Weights of a small image VAE: 48-pixel images, muon at rate 0.018.
Rows from block 1 of the decoder, named by matrix and row number. Rows with one number belong to one channel. Each number is 200 + 40 x the weight over its row's rms, rounded and kept within 0 to 999. All counts start at 0. After the name is the row's rms in percent of the matrix's.
# convs0: first 3x3 conv (decoder.mid.1.convs.0.weight, 192x192x3x3), inputs 10-19, a 3x3 kernel for each
# convs1: second 3x3 conv (decoder.mid.1.convs.1.weight, 192x192x3x3, transposed), outputs 10-19, a 3x3 kernel for each
convs0.5,102,156,245,230,126,210,231,190,222,227,223,263,267,191,173,243,200,201,217,227,225,222,216,230,299,271,243,222,138,207,249,265,237,215,236,239,191,157,190,191,246,321,106,212,204,221,154,170,186,181,92,206,153,133,170,155,119,209,225,185,154,154,177,192,161,194,245,172,180,192,197,202,157,155,142,232,264,193,258,244,161,156,281,266,231,263,283,264,220,170,235
convs1.5,089,213,217,213,207,235,185,180,153,183,201,216,213,200,211,197,114,257,187,155,256,209,125,188,211,144,178,192,160,282,183,121,240,225,119,166,283,264,227,217,256,145,209,150,210,184,233,236,193,299,286,301,176,285,292,221,218,236,219,209,247,210,261,243,170,153,182,158,197,195,200,220,221,196,225,212,176,256,154,191,163,212,203,363,240,128,243,244,141,199,170
convs0.6,100,151,153,205,184,187,180,244,201,107,183,216,187,115,215,248,116,223,233,243,269,219,185,169,154,196,145,151,198,226,214,182,251,200,166,226,201,192,157,203,177,154,160,220,211,205,200,195,229,209,191,205,176,240,211,172,133,164,178,121,131,285,223,252,175,215,196,210,186,179,166,246,194,184,240,247,179,193,231,194,209,210,165,220,218,147,220,72,220,179,81
convs1.6,098,222,196,236,249,203,270,212,185,188,227,232,191,207,201,223,192,153,123,233,253,160,194,189,159,183,218,249,276,231,212,247,224,172,215,210,206,210,239,174,168,211,210,178,208,194,289,203,176,200,278,151,268,211,233,145,150,165,137,189,101,243,185,221,181,169,180,184,61,236,238,250,271,151,76,154,189,71,200,164,193,234,227,193,139,256,212,318,166,173,145
convs0.7,099,155,170,159,182,282,319,193,257,257,202,167,222,212,175,227,147,199,218,190,311,244,233,264,244,174,209,262,209,184,201,136,101,163,136,140,189,168,141,186,198,158,170,146,167,196,193,188,216,219,146,208,212,243,221,212,213,172,162,292,236,168,237,257,240,203,210,251,191,289,233,129,261,202,189,189,186,204,217,170,225,186,194,288,298,259,303,315,217,287,296
convs1.7,094,219,221,232,185,282,237,239,210,227,196,193,175,191,192,278,201,180,244,197,244,228,224,212,205,265,217,233,175,163,214,140,207,241,183,237,234,150,207,210,182,167,195,207,231,187,132,141,172,166,202,200,245,245,163,206,269,285,268,246,262,211,168,209,244,222,208,242,114,132,172,135,162,234,261,163,249,208,170,246,238,170,171,187,177,226,140,191,229,159,189
convs0.8,102,160,122,89,149,184,163,175,113,153,186,164,199,127,175,177,175,185,166,166,243,176,218,315,195,200,179,230,203,162,238,131,193,200,186,188,219,191,248,195,227,142,235,191,149,232,240,225,188,198,259,196,194,226,183,90,129,186,172,152,178,176,175,188,181,189,171,238,216,199,194,123,146,175,240,251,244,220,209,198,205,189,266,173,149,178,251,209,175,156,161
convs1.8,098,200,205,259,164,229,139,239,147,173,193,228,222,157,215,124,158,153,211,287,235,166,177,162,212,207,137,169,212,240,235,220,215,206,208,138,223,163,161,248,151,123,157,161,244,303,257,246,166,238,145,179,213,197,250,166,152,207,155,155,128,134,152,161,269,251,284,204,143,247,175,154,243,228,169,220,229,149,198,246,209,234,224,239,221,132,191,202,212,192,143
convs0.9,094,219,189,176,231,178,179,181,221,133,168,162,189,176,181,201,194,200,180,197,179,230,212,282,210,213,181,150,160,178,174,155,179,217,173,187,211,219,187,239,229,259,217,177,153,225,161,156,186,160,186,186,202,240,150,233,208,279,227,301,335,244,341,294,172,215,215,148,159,140,233,216,171,168,190,161,157,222,239,168,178,181,291,227,235,193,230,174,186,194,173
convs1.9,110,209,196,188,197,200,163,179,178,142,250,166,148,185,223,176,262,237,261,178,234,216,172,199,221,162,126,179,168,282,205,227,272,242,242,291,226,249,207,193,149,195,232,227,227,128,244,263,205,212,176,245,221,254,256,242,242,204,237,141,222,280,241,259,205,191,211,95,119,269,201,270,299,158,228,206,201,164,279,231,230,223,233,212,185,286,177,143,195,164,152
convs0.10,096,203,187,207,220,133,154,200,166,186,216,190,167,209,153,197,139,175,199,193,142,180,174,118,135,210,245,145,240,181,194,209,200,251,182,211,191,217,251,265,226,247,203,217,248,218,162,140,174,156,177,161,175,186,166,200,238,229,214,220,305,203,215,273,195,191,199,169,154,177,174,118,163,195,167,199,216,206,139,202,173,180,218,253,229,212,248,188,225,196,244
convs1.10,106,235,235,237,313,339,259,206,236,191,219,122,154,142,122,135,181,182,187,214,168,166,305,278,166,155,216,171,148,211,228,212,246,177,275,197,192,202,233,173,234,188,237,284,196,254,185,178,218,200,161,234,170,245,203,218,237,281,209,214,195,189,209,200,239,270,187,199,258,236,198,206,180,168,206,174,234,223,217,192,212,157,220,188,189,225,201,206,214,242,182
convs0.11,099,201,167,146,212,298,217,179,257,223,180,186,165,163,268,177,200,172,213,250,237,190,184,260,218,249,203,209,215,295,224,235,34,227,250,196,235,224,221,193,170,252,235,219,235,179,156,146,179,170,171,146,172,153,172,179,115,254,113,162,159,114,104,185,264,250,192,192,237,248,216,196,184,192,208,221,267,139,299,201,199,136,162,174,133,134,214,149,155,217,160
convs1.11,105,158,262,245,211,181,159,222,165,216,194,222,217,193,72,234,233,256,162,253,184,245,230,239,230,238,253,240,209,162,173,219,189,214,185,153,207,170,193,209,237,138,231,267,185,224,267,165,224,246,212,316,205,284,249,258,244,232,205,235,290,213,239,227,182,256,231,202,188,194,229,149,226,216,212,261,253,173,204,270,208,169,219,174,248,185,175,275,202,247,200
convs0.12,099,107,153,145,135,181,141,139,218,186,149,214,176,194,214,182,177,230,216,130,179,145,146,205,150,117,142,79,218,200,186,221,152,168,183,165,164,188,187,210,177,161,201,200,226,179,251,253,224,214,261,259,212,180,229,287,319,296,302,272,310,294,323,330,176,152,169,184,164,92,185,197,181,212,199,166,198,155,152,180,117,128,126,213,158,137,180,127,152,174,188
convs1.12,125,223,149,162,230,209,157,200,190,185,225,221,258,207,250,171,165,222,205,149,178,242,169,220,249,165,191,231,181,170,158,184,236,118,160,121,139,207,201,189,176,211,169,254,228,224,205,269,233,163,221,281,225,237,253,191,182,140,138,180,169,169,172,245,139,175,215,130,219,242,152,270,267,187,238,187,178,198,185,182,177,162,177,162,203,182,105,156,175,190,211
convs0.13,100,138,113,195,251,103,150,213,188,189,239,267,299,284,244,223,209,261,230,216,235,235,134,186,164,238,153,136,229,216,173,213,147,177,210,205,192,148,156,178,230,281,219,178,158,187,245,164,208,212,273,179,253,227,228,167,75,139,247,205,159,198,251,205,214,202,256,154,202,190,184,188,227,212,181,221,168,154,211,250,196,257,173,151,181,250,207,245,138,164,166
convs1.13,106,167,181,187,226,161,187,127,123,193,204,266,239,261,166,192,223,229,242,219,156,113,321,139,198,231,201,183,251,234,162,218,220,170,243,166,175,246,211,243,155,247,218,170,299,204,224,166,125,179,183,167,170,173,155,203,120,161,208,144,153,201,236,202,202,250,242,136,100,139,147,239,130,114,163,145,223,147,254,204,170,219,216,166,214,161,218,239,216,199,190
convs0.14,098,218,239,180,182,168,220,221,174,218,191,284,179,209,199,217,157,203,274,129,112,154,247,201,183,171,235,213,188,212,220,194,191,151,183,184,209,243,255,222,156,206,163,153,164,203,185,195,193,230,140,218,188,205,227,290,255,185,270,309,211,183,216,160,173,174,222,164,241,262,206,197,206,212,203,235,192,219,244,238,254,255,197,185,133,263,203,225,218,192,242
convs1.14,097,172,259,251,171,185,241,241,180,203,128,206,180,212,114,138,193,176,148,270,200,188,250,222,240,234,230,256,173,179,217,197,217,243,168,129,151,143,224,234,176,114,231,274,123,212,196,196,220,193,144,260,169,210,167,191,169,173,224,204,145,213,267,212,228,196,159,194,237,183,217,182,161,227,210,172,207,207,187,134,161,173,229,226,266,262,170,205,255,226,266
convs0.15,104,128,155,214,96,130,157,166,94,64,226,203,205,241,200,178,222,168,154,200,190,176,184,217,191,257,279,193,210,221,185,190,202,235,201,176,240,192,207,228,234,253,265,189,161,193,206,142,191,245,204,194,173,243,208,154,216,114,185,198,147,226,294,228,244,196,173,212,156,98,240,229,164,177,167,211,139,188,155,195,200,193,227,184,272,201,177,207,197,154,209
convs1.15,095,231,296,288,258,230,296,224,172,175,160,134,109,221,221,131,201,129,161,306,316,260,238,213,163,248,279,181,189,189,186,159,217,188,212,206,196,193,225,185,201,262,183,207,218,249,239,157,208,218,192,165,157,167,189,210,141,187,220,193,163,232,223,164,204,260,176,182,216,195,203,166,148,244,268,206,199,124,151,248,196,261,231,218,227,191,179,188,284,212,216
convs0.16,097,167,190,203,256,240,232,164,202,174,196,170,271,142,248,192,129,198,270,53,210,166,71,237,210,167,215,255,262,191,140,225,173,195,231,156,204,160,247,182,131,238,192,179,182,171,184,175,248,142,121,194,157,155,191,230,239,212,268,296,267,264,228,225,145,148,108,167,145,116,179,227,126,169,205,197,196,219,238,199,155,250,155,153,203,155,214,219,142,244,176
convs1.16,090,242,227,233,234,198,201,197,220,251,148,147,199,214,156,204,211,244,243,171,216,159,165,214,214,207,154,250,139,139,122,150,156,206,188,192,137,225,183,203,181,166,221,159,138,151,170,114,167,181,247,207,196,271,147,260,209,112,139,183,166,195,183,161,223,249,135,225,250,253,205,246,186,272,291,222,241,137,157,205,212,194,194,125,256,201,179,137,249,163,228
convs0.17,096,163,168,137,223,266,238,177,123,148,187,213,223,233,201,271,176,183,235,190,238,247,183,294,202,246,216,165,144,135,174,162,246,217,172,222,194,187,252,234,189,210,206,205,172,208,244,226,191,218,167,181,244,219,198,221,309,292,222,339,292,233,257,304,198,179,173,228,185,182,191,147,171,196,135,215,151,252,208,185,229,237,177,203,202,176,205,210,165,249,181
convs1.17,113,223,224,206,206,179,184,171,184,171,203,219,211,195,208,182,195,154,241,177,206,209,150,232,190,246,231,170,241,231,236,198,218,190,230,254,242,213,253,205,201,169,278,139,132,248,248,206,320,192,145,261,187,157,225,160,151,166,168,137,199,223,213,211,184,190,216,168,212,243,233,257,241,214,228,169,247,224,224,212,217,186,209,202,219,223,200,182,229,186,205
convs0.18,099,159,199,213,239,165,221,255,184,211,119,169,170,216,208,234,234,291,272,176,262,177,258,284,275,211,186,231,211,236,188,180,188,251,208,190,201,218,189,181,230,124,183,215,242,188,205,191,198,174,172,182,170,201,130,247,238,190,174,214,165,186,178,145,164,99,188,198,151,213,234,248,180,239,211,219,196,250,193,204,125,172,194,196,217,196,342,211,197,230,187
convs1.18,095,205,210,172,163,171,179,178,186,160,200,223,266,189,243,232,179,194,247,117,172,205,127,183,143,260,207,267,205,214,265,161,312,186,219,209,210,319,265,190,219,205,178,186,177,168,144,224,210,160,131,212,153,191,165,193,222,165,195,298,193,143,218,165,191,169,204,257,306,278,178,236,237,211,168,191,178,210,202,230,169,190,225,294,226,218,290,207,174,233,186
convs0.19,099,241,241,169,230,279,162,268,282,120,225,152,193,228,199,155,221,190,177,269,247,226,211,280,242,145,205,164,187,191,205,156,198,200,180,195,273,184,190,215,204,261,250,199,239,198,217,145,184,194,148,177,206,211,182,209,258,202,266,201,197,223,150,184,202,126,163,174,184,198,249,210,203,188,184,175,147,142,160,263,153,210,225,184,221,164,203,198,154,143,270
convs1.19,088,196,186,170,171,188,216,225,177,251,212,153,231,226,282,229,243,207,228,165,108,141,165,202,212,166,203,254,128,228,210,181,109,234,247,201,172,172,117,189,192,216,231,180,162,247,214,249,198,235,219,152,179,216,207,205,189,189,190,265,112,211,205,156,225,164,226,108,161,243,172,194,249,212,273,184,258,237,210,182,270,286,215,233,222,221,234,247,220,250,247
convs0.20,094,169,141,243,210,190,224,187,164,126,150,133,179,208,216,205,189,221,208,217,166,194,266,126,167,225,159,170,171,173,147,218,215,210,212,181,200,211,246,187,179,213,143,179,182,143,171,208,199,171,161,175,199,249,199,266,315,279,286,291,221,256,230,268,190,141,196,170,150,220,203,147,185,128,185,194,184,225,215,212,196,202,209,149,197,221,327,229,264,239,232
convs1.20,107,167,177,170,194,228,165,178,181,200,220,198,211,179,189,117,152,189,191,165,237,193,259,188,224,225,222,214,104,122,166,175,241,184,173,189,235,204,233,221,235,251,245,284,192,257,174,131,169,169,196,203,222,163,280,198,209,210,215,246,212,213,175,216,181,208,234,120,258,217,177,222,209,153,174,198,59,199,170,120,158,249,215,229,196,233,120,257,185,263,238
convs0.21,102,185,142,164,248,193,255,221,200,245,207,143,152,299,160,169,193,145,130,212,184,221,275,263,234,258,231,200,228,222,211,213,210,186,209,232,233,228,207,193,223,156,183,184,191,196,249,248,248,268,293,266,270,255,282,201,236,186,128,171,168,151,168,215,114,194,198,169,243,184,199,235,229,191,206,249,224,201,223,146,194,219,202,205,213,170,141,240,136,197,196
convs1.21,087,177,189,160,172,257,201,260,224,245,248,177,191,255,222,214,238,221,235,211,153,215,134,170,177,128,102,150,278,184,202,186,205,237,203,214,245,122,203,160,151,232,172,213,221,205,230,123,196,218,193,203,186,188,195,170,185,199,203,164,160,218,213,88,174,199,208,115,221,212,212,175,220,185,178,239,224,171,186,206,202,186,137,88,126,129,144,79,181,142,146
convs0.22,101,133,143,128,118,156,102,221,213,118,244,232,226,201,207,214,186,203,225,162,204,147,138,220,178,185,273,163,190,186,188,187,232,145,162,164,187,202,221,195,238,210,146,178,151,179,171,186,212,159,195,206,174,162,186,155,140,204,212,243,232,193,155,184,205,197,215,161,196,259,230,257,250,137,178,189,176,136,172,170,214,156,277,241,188,233,180,179,229,238,146
convs1.22,093,199,160,176,201,217,248,243,303,246,170,210,152,190,93,164,191,187,176,232,258,192,224,256,233,214,194,251,234,167,235,226,164,162,213,185,124,192,224,212,199,159,118,225,203,192,226,185,248,224,143,194,178,202,128,230,223,197,227,186,203,207,216,170,150,178,195,220,285,250,225,157,157,315,267,280,199,178,221,196,223,209,132,241,146,140,268,144,195,167,204
convs0.23,098,201,161,223,205,185,257,162,169,251,212,156,218,169,190,189,201,135,176,152,164,184,161,191,253,201,171,242,154,222,204,164,260,154,181,205,222,204,219,216,193,246,181,225,280,214,165,175,183,140,39,160,188,109,142,190,207,227,200,223,237,174,195,170,231,253,234,162,125,146,168,192,174,184,199,178,204,127,171,166,248,187,207,93,154,159,94,137,160,136,138
convs1.23,110,148,194,155,194,208,172,165,203,192,228,219,267,180,188,333,210,162,245,214,226,233,179,155,244,239,182,208,234,204,197,230,238,231,230,230,200,158,188,155,142,231,193,237,130,207,207,199,252,158,209,298,170,114,189,241,215,203,200,196,209,187,182,203,154,196,255,216,247,273,227,177,269,216,233,265,269,227,287,242,243,197,165,153,164,181,128,152,183,209,175
convs0.24,102,158,172,235,130,180,133,155,160,120,203,108,224,295,250,194,204,217,214,191,294,218,193,237,246,209,235,240,242,156,215,232,186,152,235,237,238,180,103,170,224,200,158,210,253,214,141,197,235,186,175,169,239,227,237,178,108,174,195,188,156,174,166,234,226,179,210,194,172,128,199,230,191,243,176,222,238,218,214,177,189,178,139,47,84,247,107,137,153,188,172
convs1.24,115,184,172,206,174,166,172,168,246,165,191,213,202,224,197,132,240,192,198,199,234,217,268,197,168,212,292,206,190,254,227,202,274,179,193,146,133,114,147,166,120,109,198,192,154,229,193,163,197,203,170,158,173,265,251,251,208,197,184,238,242,227,276,259,248,187,200,267,193,181,244,307,251,199,197,172,177,144,202,224,211,193,212,171,208,191,269,218,177,194,222
convs0.25,100,179,226,245,197,259,240,119,153,203,211,177,146,168,214,166,189,237,210,168,149,169,112,139,145,202,147,172,168,68,119,212,161,157,252,168,186,140,165,224,172,229,262,176,152,185,158,246,181,136,209,231,226,258,213,143,176,162,122,261,170,190,205,234,227,194,117,252,213,144,210,174,172,205,183,174,188,223,171,170,154,151,179,257,203,145,221,176,164,181,126
convs1.25,087,193,227,130,183,195,127,191,119,101,201,225,254,260,188,288,217,228,231,291,254,227,189,178,214,211,197,211,202,210,235,246,160,239,267,256,226,224,284,207,210,248,230,168,179,182,188,174,162,147,143,193,260,232,277,168,177,156,166,186,214,170,234,189,214,197,173,212,148,216,254,241,275,236,259,296,266,185,256,210,225,207,239,167,219,217,178,172,235,219,168
convs0.26,099,188,236,267,188,207,261,241,214,259,182,240,153,213,121,178,186,102,75,127,179,187,127,132,132,195,170,250,218,227,186,245,218,155,203,203,192,182,204,183,231,235,201,191,206,240,195,207,208,159,127,176,186,194,200,215,191,92,222,205,155,221,189,160,201,196,187,183,156,135,173,174,233,280,146,249,229,140,241,293,200,278,154,287,244,172,338,307,236,256,265
convs1.26,093,220,198,212,137,255,242,209,124,257,164,176,277,110,209,185,193,235,245,167,162,187,287,233,176,205,142,174,218,153,263,147,178,193,206,188,250,154,256,226,211,191,172,184,149,158,193,132,157,171,158,181,198,226,181,234,204,229,234,236,144,163,189,209,184,219,230,206,98,210,242,237,192,232,235,174,244,237,206,191,168,174,199,201,204,187,157,216,195,180,207
convs0.27,101,250,265,184,192,252,219,226,153,110,166,74,158,166,77,156,196,178,228,232,308,247,195,297,210,197,206,178,169,153,221,191,169,223,196,195,220,224,123,236,210,240,250,216,196,182,195,201,176,168,154,155,226,195,190,231,248,254,236,219,198,209,190,211,208,232,219,201,215,131,212,185,150,164,108,196,198,209,194,207,229,200,172,239,259,153,209,201,187,197,164
convs1.27,104,199,181,163,128,153,195,235,247,230,244,305,258,299,269,194,222,174,186,215,231,247,167,187,173,196,258,182,180,215,221,177,130,202,209,235,266,224,241,213,148,210,249,153,206,217,180,179,180,210,211,152,171,203,193,237,270,193,210,178,166,140,168,141,164,184,223,157,138,192,223,155,223,153,233,213,235,184,188,196,197,214,263,147,204,158,238,235,166,194,208
convs0.28,104,152,121,171,135,127,207,189,164,196,195,271,327,303,294,30,224,259,172,239,192,174,224,149,224,186,181,165,218,200,240,250,161,137,204,173,207,225,246,227,241,203,66,213,284,191,240,245,220,238,245,177,208,196,209,273,238,205,314,211,200,299,260,186,177,151,195,213,224,200,170,164,216,206,186,169,215,145,178,183,101,181,184,235,228,208,233,183,217,240,177
convs1.28,104,226,150,230,139,167,191,217,183,203,182,150,212,195,104,183,143,119,201,167,191,232,124,205,235,197,200,188,206,211,239,206,258,168,185,208,211,247,261,234,167,268,230,196,177,222,219,240,266,211,166,211,233,229,230,275,202,200,212,168,164,190,216,167,182,203,252,186,197,265,232,214,197,199,218,192,119,173,166,116,136,169,208,228,174,212,174,205,167,222,166
convs0.29,100,207,243,234,255,190,210,181,174,217,117,207,185,212,225,147,161,131,153,182,159,198,189,218,103,238,230,148,233,234,220,235,193,187,174,165,206,181,185,190,199,256,249,184,254,244,205,181,220,174,222,157,162,200,206,210,120,181,205,168,244,251,213,218,192,155,228,203,148,183,183,216,142,237,225,199,218,199,175,205,219,201,187,205,268,210,249,264,209,214,253
convs1.29,096,157,182,103,101,252,156,152,186,205,206,185,258,217,153,166,170,220,240,265,249,255,185,113,181,173,234,218,161,142,147,228,191,180,201,134,193,215,168,209,158,173,208,231,208,225,150,283,200,142,267,201,163,158,143,160,212,123,127,190,226,120,128,144,210,239,215,224,331,210,204,259,229,209,149,188,164,168,208,263,189,178,167,177,174,161,167,183,174,183,198
convs0.30,102,173,172,204,161,175,240,100,173,199,209,276,258,242,155,231,178,218,180,79,76,133,120,151,181,154,170,206,167,196,191,237,205,166,196,167,192,199,196,205,239,224,244,188,205,222,150,140,160,140,142,159,142,160,169,198,162,232,245,167,174,147,209,196,208,236,189,186,245,229,189,197,219,143,103,180,215,202,159,205,158,129,161,148,127,229,227,311,189,234,234
convs1.30,097,220,173,219,107,166,142,178,205,212,191,154,190,222,218,222,220,279,228,209,178,187,157,164,225,192,149,214,221,269,205,210,179,157,196,228,182,229,248,241,151,173,154,210,213,182,165,236,195,268,296,239,260,314,231,222,216,206,195,263,216,139,132,171,164,198,199,186,235,206,178,99,179,147,208,204,183,170,207,195,187,157,153,169,187,135,193,201,140,184,170
convs0.31,103,93,138,199,61,137,198,165,133,213,189,257,224,197,268,156,234,250,248,171,87,258,151,158,220,222,223,200,270,247,181,183,193,144,197,197,207,207,239,256,225,211,196,254,238,222,209,231,197,210,258,226,212,280,241,202,257,169,226,175,164,127,148,157,122,126,104,200,206,235,192,171,221,155,169,173,172,126,156,168,135,169,134,167,182,135,165,187,218,277,210
convs1.31,105,212,237,241,225,205,344,175,230,252,213,174,173,220,127,199,175,276,190,277,261,225,225,215,255,164,269,311,224,223,182,198,120,164,169,91,91,207,199,240,179,263,185,268,253,236,167,163,229,185,150,197,186,210,139,156,215,182,111,186,203,152,233,163,214,241,218,253,224,179,212,221,205,250,210,221,188,202,239,236,243,254,144,200,180,188,239,251,256,192,259
convs0.32,099,254,167,157,266,147,213,174,91,121,223,213,274,165,144,283,163,208,175,209,188,184,222,151,201,218,162,250,241,200,201,213,263,175,203,199,214,186,284,241,137,156,178,196,208,248,155,182,192,132,167,190,178,217,177,172,199,201,160,166,173,168,210,175,218,220,225,188,189,170,179,152,195,177,174,188,199,214,153,228,164,169,231,272,157,192,221,161,194,197,185
convs1.32,096,190,178,256,112,188,223,126,188,216,251,181,123,202,184,119,194,235,96,191,203,207,154,227,192,139,107,228,170,170,297,145,246,192,185,166,183,228,217,218,253,203,198,213,194,194,230,142,207,226,174,247,210,228,231,217,193,222,286,178,247,194,167,258,180,272,204,167,264,232,173,217,195,184,213,214,184,273,177,160,162,182,155,206,126,140,357,145,167,183,154
convs0.33,100,244,209,275,174,172,172,210,216,202,202,198,125,245,192,157,211,193,188,251,205,215,239,233,254,266,209,258,166,148,108,173,122,181,130,149,144,242,229,177,204,198,192,197,156,201,211,238,199,272,219,228,253,275,247,198,186,214,215,180,253,184,129,147,212,218,227,188,165,185,153,153,192,208,243,178,232,201,183,208,242,179,177,88,81,176,125,93,193,94,186
convs1.33,100,215,176,264,171,222,240,193,194,246,240,159,189,205,167,86,266,202,182,206,212,152,229,334,161,237,234,139,196,298,216,233,282,199,249,286,214,193,249,250,204,216,231,154,217,225,209,230,141,223,179,176,229,216,203,220,236,173,169,117,178,189,142,152,222,198,233,279,226,140,241,175,170,207,229,226,227,222,208,212,240,165,148,221,149,183,268,277,245,211,206
convs0.34,101,207,166,199,229,238,218,226,275,156,162,159,215,141,241,190,226,134,220,122,195,204,195,277,196,133,232,175,167,131,205,164,147,122,171,166,199,231,167,222,180,170,172,180,190,193,252,205,243,253,251,228,208,229,213,171,201,145,167,170,144,190,159,240,193,155,173,173,162,214,154,169,182,189,125,208,212,145,233,190,173,183,230,199,166,162,79,63,175,147,164
convs1.34,122,187,110,177,84,106,153,194,209,172,198,197,201,180,354,241,152,207,121,171,157,186,196,133,266,214,251,207,203,199,190,200,102,198,198,264,230,178,158,213,269,202,158,210,76,228,229,181,173,186,220,181,205,244,169,168,169,160,213,209,260,195,173,175,163,151,194,196,153,163,174,144,216,268,188,173,224,234,149,257,246,216,243,235,175,224,271,192,196,238,210
convs0.35,098,142,221,206,67,140,211,194,151,230,190,226,262,162,211,186,239,229,200,151,187,174,105,320,200,190,232,226,217,231,265,209,226,190,198,206,264,224,219,183,189,178,190,177,135,179,202,223,209,196,169,231,260,229,196,273,268,248,234,181,200,160,178,183,173,167,150,146,216,243,258,238,262,216,189,192,181,207,145,103,207,188,208,183,252,154,231,255,196,201,227
convs1.35,085,199,157,170,188,201,272,174,209,229,219,200,227,212,291,189,216,94,210,192,230,208,121,40,208,251,173,220,203,157,118,178,152,147,113,202,228,128,196,168,208,216,156,124,153,106,185,175,176,214,112,150,198,169,161,155,113,198,248,196,187,205,130,200,194,147,219,177,206,196,135,153,174,201,176,251,198,212,149,215,205,203,193,117,175,104,61,193,176,210,228
convs0.36,096,174,210,203,161,165,194,149,147,211,190,260,182,225,153,222,235,234,135,166,232,208,148,240,160,257,210,259,212,196,162,232,132,197,196,235,199,207,183,191,303,201,319,223,180,223,196,241,275,198,168,228,213,211,194,177,196,253,204,162,158,161,181,186,196,228,239,116,148,208,165,211,207,192,183,180,211,269,170,207,247,179,205,279,206,189,227,100,249,226,168
convs1.36,105,134,134,195,167,175,154,186,181,151,228,255,209,107,220,133,212,140,154,140,168,257,128,213,231,204,238,203,151,218,204,202,241,168,155,157,227,191,286,160,258,225,218,238,239,191,200,185,267,201,182,259,212,168,218,144,175,267,143,134,175,253,171,222,238,269,272,327,356,271,207,199,240,162,219,201,281,172,197,236,194,282,181,238,201,243,223,262,254,245,148
convs0.37,104,165,189,221,212,253,213,237,225,241,199,183,186,159,253,156,204,257,174,229,236,243,184,238,215,166,160,246,223,203,238,205,231,200,265,211,216,192,195,252,161,209,165,203,235,217,163,99,188,258,176,238,227,192,257,173,185,164,137,220,137,161,174,129,173,171,240,202,208,217,219,154,189,222,240,229,201,204,170,234,154,229,179,142,116,187,302,162,249,280,234
convs1.37,103,279,240,223,207,137,151,159,190,209,163,153,189,234,217,211,173,233,277,220,174,252,196,223,168,178,175,213,242,217,175,232,68,260,196,260,186,198,187,173,195,126,198,191,208,185,164,205,245,218,246,194,158,152,203,250,252,218,190,164,142,211,185,139,210,173,231,209,136,168,142,168,199,220,168,171,172,195,122,188,151,194,188,144,141,164,197,185,227,124,151
convs0.38,102,165,201,134,222,271,188,253,260,234,230,200,171,174,202,173,251,257,183,179,238,232,141,254,232,171,198,227,230,168,166,172,180,132,289,171,178,169,151,207,159,139,247,159,184,238,203,135,202,168,171,199,168,152,157,187,214,193,156,180,219,158,231,240,206,183,144,202,128,189,244,255,206,125,260,154,208,281,176,218,148,168,105,131,96,56,95,157,131,102,186
convs1.38,096,122,161,190,171,216,159,188,205,213,257,225,167,205,206,203,250,204,167,234,236,266,222,281,208,217,190,205,215,185,239,259,254,214,218,204,188,176,234,210,145,137,237,118,169,131,200,204,192,205,206,215,220,126,220,160,268,243,248,310,222,233,252,218,292,266,258,207,198,249,243,116,183,210,187,190,242,196,259,198,167,229,188,205,311,178,252,260,175,219,214
convs0.39,098,198,196,238,184,181,231,174,80,142,181,170,169,162,191,201,199,189,252,269,161,231,180,210,210,224,174,200,216,225,204,206,274,218,177,201,192,210,236,234,238,180,210,198,213,209,185,129,178,174,140,147,188,201,149,263,203,161,230,189,127,280,225,221,205,161,278,147,138,261,223,181,279,198,192,184,222,265,189,169,131,123,246,230,236,260,277,303,251,226,280
convs1.39,113,219,209,207,227,245,194,165,139,163,196,177,215,196,186,149,240,205,182,215,210,273,198,144,127,203,211,202,176,182,164,158,255,187,176,143,200,249,244,209,237,294,303,224,124,170,209,128,194,200,143,188,162,183,267,211,192,199,188,188,181,205,196,214,232,260,181,122,247,242,219,241,210,191,237,125,162,105,183,210,193,203,190,142,215,204,226,143,212,167,171
convs0.40,094,153,174,125,168,182,179,226,185,184,236,263,234,215,220,246,180,184,193,265,262,224,187,167,202,227,272,211,182,236,205,189,189,172,182,174,182,238,214,194,231,234,193,190,229,199,138,189,200,171,213,187,174,201,225,299,290,202,222,310,263,275,231,250,222,140,152,267,255,159,269,281,226,203,218,152,109,163,178,229,200,166,180,229,208,253,151,263,172,209,198
convs1.40,107,174,159,201,222,168,245,201,183,188,267,179,182,188,204,205,169,298,211,245,197,221,236,237,232,202,206,122,142,179,156,206,209,183,167,250,193,186,176,173,264,152,152,209,130,142,189,188,163,204,183,140,159,257,204,221,183,158,184,175,215,169,164,218,270,256,252,224,189,152,229,214,210,173,233,154,187,252,215,182,263,115,204,207,197,177,206,179,228,222,230
convs0.41,097,157,112,181,211,185,186,169,225,228,200,222,212,139,206,174,154,151,188,156,163,210,190,192,254,157,152,138,189,184,197,196,186,181,225,143,206,237,265,184,190,175,146,259,170,232,161,169,156,182,218,168,210,153,181,200,230,245,224,159,264,229,258,230,155,184,225,183,198,159,223,200,177,235,225,192,206,180,160,204,173,187,192,157,160,177,225,193,210,190,217
convs1.41,110,228,221,266,251,163,263,197,215,203,207,166,197,222,252,206,200,155,197,260,219,272,217,115,285,240,227,236,156,218,207,106,193,184,236,230,215,190,170,193,290,182,246,186,208,172,232,161,156,174,217,157,169,158,234,216,179,265,236,233,235,215,222,273,198,183,175,159,61,125,207,229,141,232,228,240,135,207,117,223,121,187,209,177,183,187,269,206,158,211,184
convs0.42,102,190,168,244,164,171,287,215,239,208,149,189,154,242,142,153,190,233,118,138,216,209,182,244,206,164,200,155,237,201,198,265,186,264,160,168,191,223,239,135,211,178,181,125,145,135,180,248,262,169,123,287,177,212,211,150,152,190,225,243,202,202,261,306,201,161,174,207,170,189,245,186,206,152,222,211,210,144,244,160,264,185,268,276,177,187,308,138,200,76,136
convs1.42,110,134,177,165,176,239,159,224,196,176,269,289,244,254,178,304,219,276,242,189,185,239,184,204,269,187,148,253,232,120,199,184,176,202,248,199,222,135,115,186,181,169,146,169,157,235,164,191,196,143,85,125,157,163,158,209,164,290,207,156,155,220,232,201,167,170,204,107,71,189,145,139,226,218,209,186,166,199,200,162,127,206,186,210,187,198,59,187,183,142,179